Rows from block 8 of the image encoder, named by matrix and row number. Rows with one number belong to one attention dimension. Each number is 500 + 50 x the weight over its row's rms, rounded and kept within 0 to 999. All counts start at 0. Numbers have three digits each. After the name is the row's rms in percent of the matrix's.
# q: attention query (encoder.blocks.8.attn.q.weight, 128x128), inputs 0-127
# k: attention key (encoder.blocks.8.attn.k.weight, 128x128), inputs 0-127
q.44 083:530523536474556494530492508432519506496503514447438502423516498551454509534502475466520428483558529459507472395538512376541450485482506471423520528510527582550471516512405566392524545461439643599555429491474442513492515507572542494461493527513574576556473409438370512488520447540524555602593455517467499418553572485487506510503503476495502469584477419517460409506439442422502441561497
k.44 084:421519510565431470499532505541602468497440578551554519542478487537470590513509512444502473511476566442503422562497566490489504531563456550515418435466549497479467483554467480545434570535625617562612446521585506558480556469550520546564498552466482404516414528560475507450478584486423466526540465518516519565508487521480486458497511507503559474509508554496420562482612620429480421539565
q.45 092:446573434496472513526472467482429556446468461527523543531435539378526413469509513510475458487488481433481435487552453460512520514516438467610567447481512466561443538567455486497462571511453462582470561518394505514469523513487497458527523546488520543515611490551482512472497570480449341572481434562519526556497574543467493476511489459645584458490589490550432506476600404519556518573502
k.45 089:553492529586467446496539521467469470482474337533550495467428569494530464564447490486433563541566536448514448442452535523605500390528523584501505457437463469560533523616467447485492548494453473487447393493491499597407546437486457406462543556528466418476527485423497523489506552490489496546575450511475470552488570463465547487480628419526502403519480542510527449563502454494478545444495
q.46 090:528498467482428523474516491578591497550469522491424559416533572557549571599471541501570505506480569363491587433525501541466516465513478513458466581532448536575463457501584514497421489544476533519523492541628425480413515476470477484504501538484504491524486413512549474580518438443459583576526582479511463505577450429461426460511478431496431502591477588476626497529499524503555534525545
k.46 089:436530423513497480463451464543508545532522545431498545414517434481465519486484523492459477501405502456558484508474487413539508503444483531496493546505429551491514510403398424534460480491530562491495532479497487572503502584558489474486394427501396485551395388518571412461482457467516491423541418459540452475473466442453535426496446561525393510479416508372525492411553622530472482454524
q.47 081:463542565522569561521436524528494492481514447579498562428547478473507443515495493493480551505492569493548434540454483553561484501476571562534540483576507454385484556455577471529443527526438514571509462468406499548539461433441440439516571471510499446437412613456557540499417508462520531573398544450391484464544510542531578440536567569377534572570538516482595494582501481493516461504502
k.47 092:493598587483552435522396427542381443450456557493526461578533531476544423509531521481504460518613560535426523514443500523564533466423429452477440511537534452562525509481489523567539409453530508566488438492547560517479573417395432469510524494445556497413520430510398490572446483546464484472457471430507453441530529545602488472471484572539524486455449433455472553455510538496423514545507
q.48 111:504486550526476563452527512539463461507489445478591472508539479513500438406485440510525468546417529572509530386596514488584505529574468617542553480510549464552462488645444385523587428429552494459479520541471487478409539553508557494558467578459511488511493541457592507446479572577491573415435487450524529522478582572471457482509519444572480485513568456536546489461487581512484519481423
k.48 111:577527478453438529566608548442526561585532543603476543543579528405594544565461502509569518511439514466500518452519483527519444574474543533518518540533472533529537494501455477394505480544499449430509546499482545498436501499521580421502548503551579618637527465504612439534546488532567543520474491529536484556549484436546510405464496560468463543515571468593547458457506459481600520550485
q.49 082:451530519539451550436532493528457455480520477507533463447445462479451440463482478442491543485523497525450387520472508570541565448551423613549461442456491470466542513562473438563458527584585565554494429392497527443427562558419553473494484431556492523458512540484564439490398605560475420517481471478527454461555528520457588446527512579543484511568466582487477470428424510515534392468427
k.49 080:439456507498492456514513555517523485477487408561455578505467497496517410521433462466510427458624493439517458443537521529461510498539552493488515511423540361515448500475502591549447552486494568532543429431422614495511462472516471490565494499550521527510543491523592558572416465532450456500440519509528560487546466485559498462517452475599581595595386395547481516408467518504449550530439
q.50 081:407503497463535436497538429459466496503491467569407468557551548583530536609629548605396491528468554475499548466426485472553410571498518462552506472485566528442517608532515542510611463539462464549497453511566570518487487477550566568519554398494510515512528549392538455442478486564495543477544486457507526506446571471520490446462519549512450431498570458515463397565448523497464535484440
k.50 078:526524563498382452530438510386523504464392484484499567531585530564489470467538541570439457504501470559598457448478566479488445521448420555449541373563538489541505503410513494446561463461576506555445569507515537566533461431559522435526460492439516501617463488488515602517539502437478562538508442552437513467493536508471413521493511428473566553447518439532497517400477512419529561541508
q.51 093:572418506421417468538550552530454478483508428487508520597513455549508541542510445516444450518469378532538466409530489520510559543497528511480540615476466557582508575537397499474527442438553504526498572602479616579572520449469544476521451417431460530549553429439544429498515571598458511457471513518506548572522475526566495470498435537540545527548468525543453447578436489530446497548465
k.51 079:574415569420477479534572578443541535532483476423500437467514571486456540524584430538540490463437434558463514513496510463434537570469507620427555544447430536531496503575579558509488541562498581595423573578526491441416474559603553491532485485528423528543544531459492489475497534434541485522429475460474493557573551498483452470446508488547461439515494558524481440403507549428549414505462
q.52 084:487498437506592475579462539534506526491576474531482503542419538467524467482546483437508544444586598446518550540601567544435514443585470431501491506549547477563452532546487478511432522506439478423548509601423551578510586542549473452595518558532487509428550481523562573464415562481549538471608520435556413578552558519453439549476533480533457532571515497496585545435510554464490499530548
k.52 090:549503507581494568489482547501467545559448509415524535506488553437472460511540504489533529579447521426526416485458464511545527429520461488483484530482513421449538462484511470489434640505538518443433534564374402642512492437439481477472510514521531454462478521436613435521573508454476530578459487453564494460448553465395413432464521508575450493482431552432569490449510437502455551576527
q.53 098:515536516516457530503482565524464434521538408445571406463483545491494432425491461486508409587546443462500402459496559477526508562649559479500485518556414452492532606533475492612569470448533432491461597536532485552523435521487451506455460527482324405523540420447478447456546521546587509488441470460503500494511525525598527477509520495493466425501462503544483458507447506483446455508540
k.53 093:488423509407494398461583563476465558567478503443468507487525480508496551536574374552524466410495462559528527435528487494482483478447546485563420452596568513406508517501684518466465485500522451540529577424502503460480504488503516528493478496461493489489528476517465465534444490420473453496467447459523507588568519473567529461492382542469570523451449482529526501392449374437507448554452
q.54 095:553475594514467437506544414508522451481495519481525543548524484544504557480459444520535486471523430520443492495500559481512483506418498481507574605471504590587487420426548443474515471530536563499509435472497475509498445562597465480520383421426451568506535519454559452510479516548476493492470523507528500444573590557552536384525660496462458485527506575618502448467512501522450491472345
k.54 094:506496493543463541423493477503425462464497600434435473426551519423513518510448502459479412490442427535470558568443526419421548591481506567466531556551577444493544576496550496529521425576473540597497436366494636509495488409522546542503442410548494532556426494507438485531468444536547448455481470426491543517504483456534535450531519395496459454448515443504466549539451528521538433511445
q.55 097:487477358626544486458462623476529555581469433495538480445419455491576520521531452572478577569532599544541546596497514482535435513580454512412474418466533406485448437431483477580454592544471533584520526478479423490548503506475541481465449514534554486495504513503546469496564426532434519552467481484479479484473519563484536476480447460373537468479492527477488463585513540421468459469521
k.55 097:447463522488562538492424434518528546414572477546467378470395454515412557516547485531531486489555561474493465563536524419538543487474414423483464493548580520585448501445467529528531518493557479554518446570518465500495531548537418522550528544482579418478485539606557528500426514480522506535463567559496476445482495565436462537552489647488593453528445527431544585466513548528609470473469
q.56 105:577466554470456526508568504630488469480476506475500583509450473586490471501357487576567425437551522514503529524512485443621542412544566557504585544528444553518534501467548419475499559583590404492610434549501430525479546490466421436493438477439480510517521386596536491544496547582469544451577525458511503503491548466527520513540501422522468569467475511506523494483487486563493490473547
k.56 097:536476430539446537445544423509530483461484529455491515417476532499536488493484456488525456476390532432440536470524538434472500611514541455423474557529491520481523528557513509554484532498489629574526511445554468331435590535469497532504492481474558597470422460495491480502455492534501457383483445405568443456617470493443490428433546513450397424579502449461521488553452457472528479493515
q.57 089:580571521503488596456563504486563448564547372512484465498523430477510431410527467449493479532458557580496455435473505548480529548466480512493496463572445550591554539569455436460542489407603584497433521406505405454484461505479510577484461488438453538559487544391588481481520442508485557494447462510483504526505523519548546436497583405534487536427423532475432545475520544503431531414520
k.57 092:483496592368470484466526518520407469504567556613466531521506562515500541542501477493452516505452511519395519474503446533468420556483559532522508507486543571530423465443499543421452445515485474447620499522510517433439521500533534535496495496515500564567574476566576482491519569553457487388463461487450457496590535500590481506431429541526465495518522378552442386522550484552562368489485
q.58 093:535568484521485475403498402453506468458462464457519528558440497536433496479436522549492424413556440542493543395531539535528523485442498475467447464449468515536480466595614511484495427478542412561450454539523440464392525484452533484462576484459485519591457384473569448463523451436556517474560506464503541466469530469460454626398480417558510404418467515440506495439479514449555470488499
k.58 094:536535456452412509515603492473531496419513519530479540501462447520575492416540449462471609504336526471627463430481459532556453520526581478524551502478390489497544514517436522456434439519461424446576497475445446444510478447499622479458551575423499486589419480464505500520482518546491543488584505537565431479474453421492451458443445476559503565506530502573498442462498498510553498542557
q.59 098:505476487499470454516555463453556605589524488502505399467532491433509511544479427429535475505488493488541539580457521572516438436557475544536439388472570399429423549478547491587481484506518479495506463479502456427438477521496534520610498487489487502429452563511591470618513463581447460411459592457500490517562518465471444431543463439456430485556545533402587484478459577463514495560566
k.59 088:436568511436468516497535571539520543495501510533513441461509467462562530464545452433501508542596442464522536556505513547549521389408454414428450422579430510503477498416508574504500505525546493517503546545398521549529494564501504431495452518519563557477463488567554464459435436459531518476467512452483434454582514517355539488624567584461537527550486474410521385396475558502534476497494
q.60 105:478440515554451487470491544589537512523550524375510507450505565561578415517446461559537496473456624486523592402520469434506407485558519486437451492475450490464562494530490469497568604454536529373461543585397530467455479519493494463557495577490498451511515539577499473378492526488541505599468434532443494484461461452519458489480473522509530598421467472439445516481562455534556468465433
k.60 089:500435528531567526542548430457604466557488477508580460483548542555564570556475572495554544455406511538518479440520425502498499515519441575527445610468531551468493471513552482492534513360464512463452625559491434407451475452514524502470518480446551566549423472433481432559601481459559515530461517457528503523435417444553589507492547521426513530585390483443558493541511486467465526481517
q.61 096:461502439551508450546390581455421559548514492582447470466487460426541542528572486425434549441537476539584504469466504462461474458505570468480513481532531427420473513434478477556555438450413569525471541426416504476571486489553579498501553500569553490520500559423464485495539467479523512544416458476566533524497488562542547514461460590404533483540404371482497526604435489535403489448517
k.61 104:520580576434531509549432545541490504456518523481536387471456446507447499497511487549539486538556500551438487529450435507558514439442497477554427372508560502572491446511564533511494475507495386530476518617593514581469554455446436509485458557450542400406539541525463463432482534422486485556491467554419523488346494547592542526512452570536492482448440491467451493410486545523507520514548
q.62 092:506493497421401569452570451408549561444493505532465451530496482508494575566533567539484475545438419502465554533538487481499508440480505492480433448344596476385511555444431538432516447450436527464568487535432486527520559527464423510599461531446509497451399479493582488554512484518512450551508437550543485470423554443505533479516453616471536478489566539435469461487528449567547542461434
k.62 085:525518480521501547524572510440543357475450393468517465493532471560517371484423544493496539469504547576392495532493554430456532489501438536492610458565471432562485506506498489567524438561559440427471462465530539416449441292506514540556485468556526548519484531504477472435585493477471491502510532585471483557507535490539449476500520490440418489525538519493477506465510487507411460442416
q.63 095:463424458553542518513490465495482528426504604454504511519445489525435437419492524496566465438469494469497473511527433522535447469499489539461528508606483569548506419472456398549507518591590558480431393583433542486443473493512397417498374522534574560457446625502554529449505530560500525463510524478461492528479519505520486507542560388416455578543450500449603512510512526518561452515443
k.63 092:578534493547533541456485594523474472489516596397506470478504451400423618565516562522547525547438476460474566470506548477523523551529518422476462532507552468482560543492485466425539555518495582526543486581500564461513551568516521484581443483538518509440576564436552432563431419554573459501485598438573516448480445532438482458484598512517506463559526452434550468599505569540544416492464
q.64 092:476502547457461472448503511512488537435495514549507559407458568572428542459480544532529482550509495490537499499557466454466384509558504618474554590650468531560563439494500475503487554466509532482519433572529547553502491548568478458482441471458526566358389466550562585576487441503512541558537512517450559507525590528475541441459455457372447523491436582492462528482550473538466466469512
k.64 091:597464461545497454447465400498519433523462488539483510511487488478600480540507605448492528521407524432451442556567523493452580495506556483481462455526456518483505517566496455603562549436430580461401535536450446504534540497448546515563420477465450503459525496428528492524507426467474515412488452441537518485494428507543399580471449543501436493602514405521530539559525403457442505542628
q.65 106:465527466540520480527480558410466465512502566587544454465526509519501612446475568484488491583517490568490503512499546547478391545586582514482503430476625483558476618529388571540451404472479515519601464462543471443500515523482534539518515510554582397531497516468434480533558537494506535487471446531565520442400406495521478473479464565495481378510604455455528425464483514451469520534537
k.65 107:571498532469495480574578403500549511504561470453566476498494533551509585554469447548628439518536406446459452508491526542481474488554426419493471504496559538473462515531524515542459501575471540538465471538394568596491458538570465507480544520482510472427549438596473574491403469464506499584479534526482454510421598609554547494425493396509472507481446608475480526530484558435497553459427
q.66 086:480508513504510538515468557479493505552517549462470461482488449494416492485537432524525424501582482483594586557404473505595456491547488446390460516490637455569482497455490550484443554403561616567520571478486545430465398471500480478460498484535467409552436593541425525437512503478364476449534431490452520545419463484531404465518515523487483500504461562528479546522528519447488430576486
k.66 094:543547589541583520563465424495451467592571469533580453570506540410450517591526533606543506508559556486464485562494548518489473424455489433491533511525533595536490527389588518483513523539497478455445482565467469574410455444447491453409522521537536510583584494467521568580588507486465563490542528507522502554537510520534497501511520468560545539459565484536569483450442500544477625465608
q.67 095:522466511524528504489510400492561505424539528517496462502448600432517481511503460410408515459514490613490413406516440549479577454528407471485491489530436466516423463433515510500590455501478473495484575571429481572462525444391489440524575494530447431557479492569574574547583523487483531521468448458474387544522562451472498518454451549514448595590431466479512483528593437541486543449496
k.67 097:458509509505542518431458558489456552443473424518496529571461488566455407512555564508551543588465542573553596483511538514504520425626559520441467481384512457564508503521496530552384488522503433448455487464582532462411510531560485583440431569461587528489463511467527413503502455537513500538569543370519539480552535503525495514495488510404484568466563527493513470497501625451577447469486
q.68 130:552567583496482519442546506426465528511581510593423495552538520506489561551495457532423455550477451521575495445465514459472402533412537572408504428470525447527525435475591568427639519465376538523597488532484514470495442444483530545578545466511498503515440466520516484525577489561541546460414403494588501538557445530534491555494443486450564486507503428557524442510540468552484509548563
k.68 124:452539544374456541544493416494528450432423494445451497503540470493515462575520550579563460573587553562459539617417467525510437487540424434603547494537564433519463473527533613502404463471551573556513478428500501422471543530568497513539502504441522439515471466551472463475524476490524534539467492479546455431481634489521493541578534509511437490422430499453527588484522545424504447495524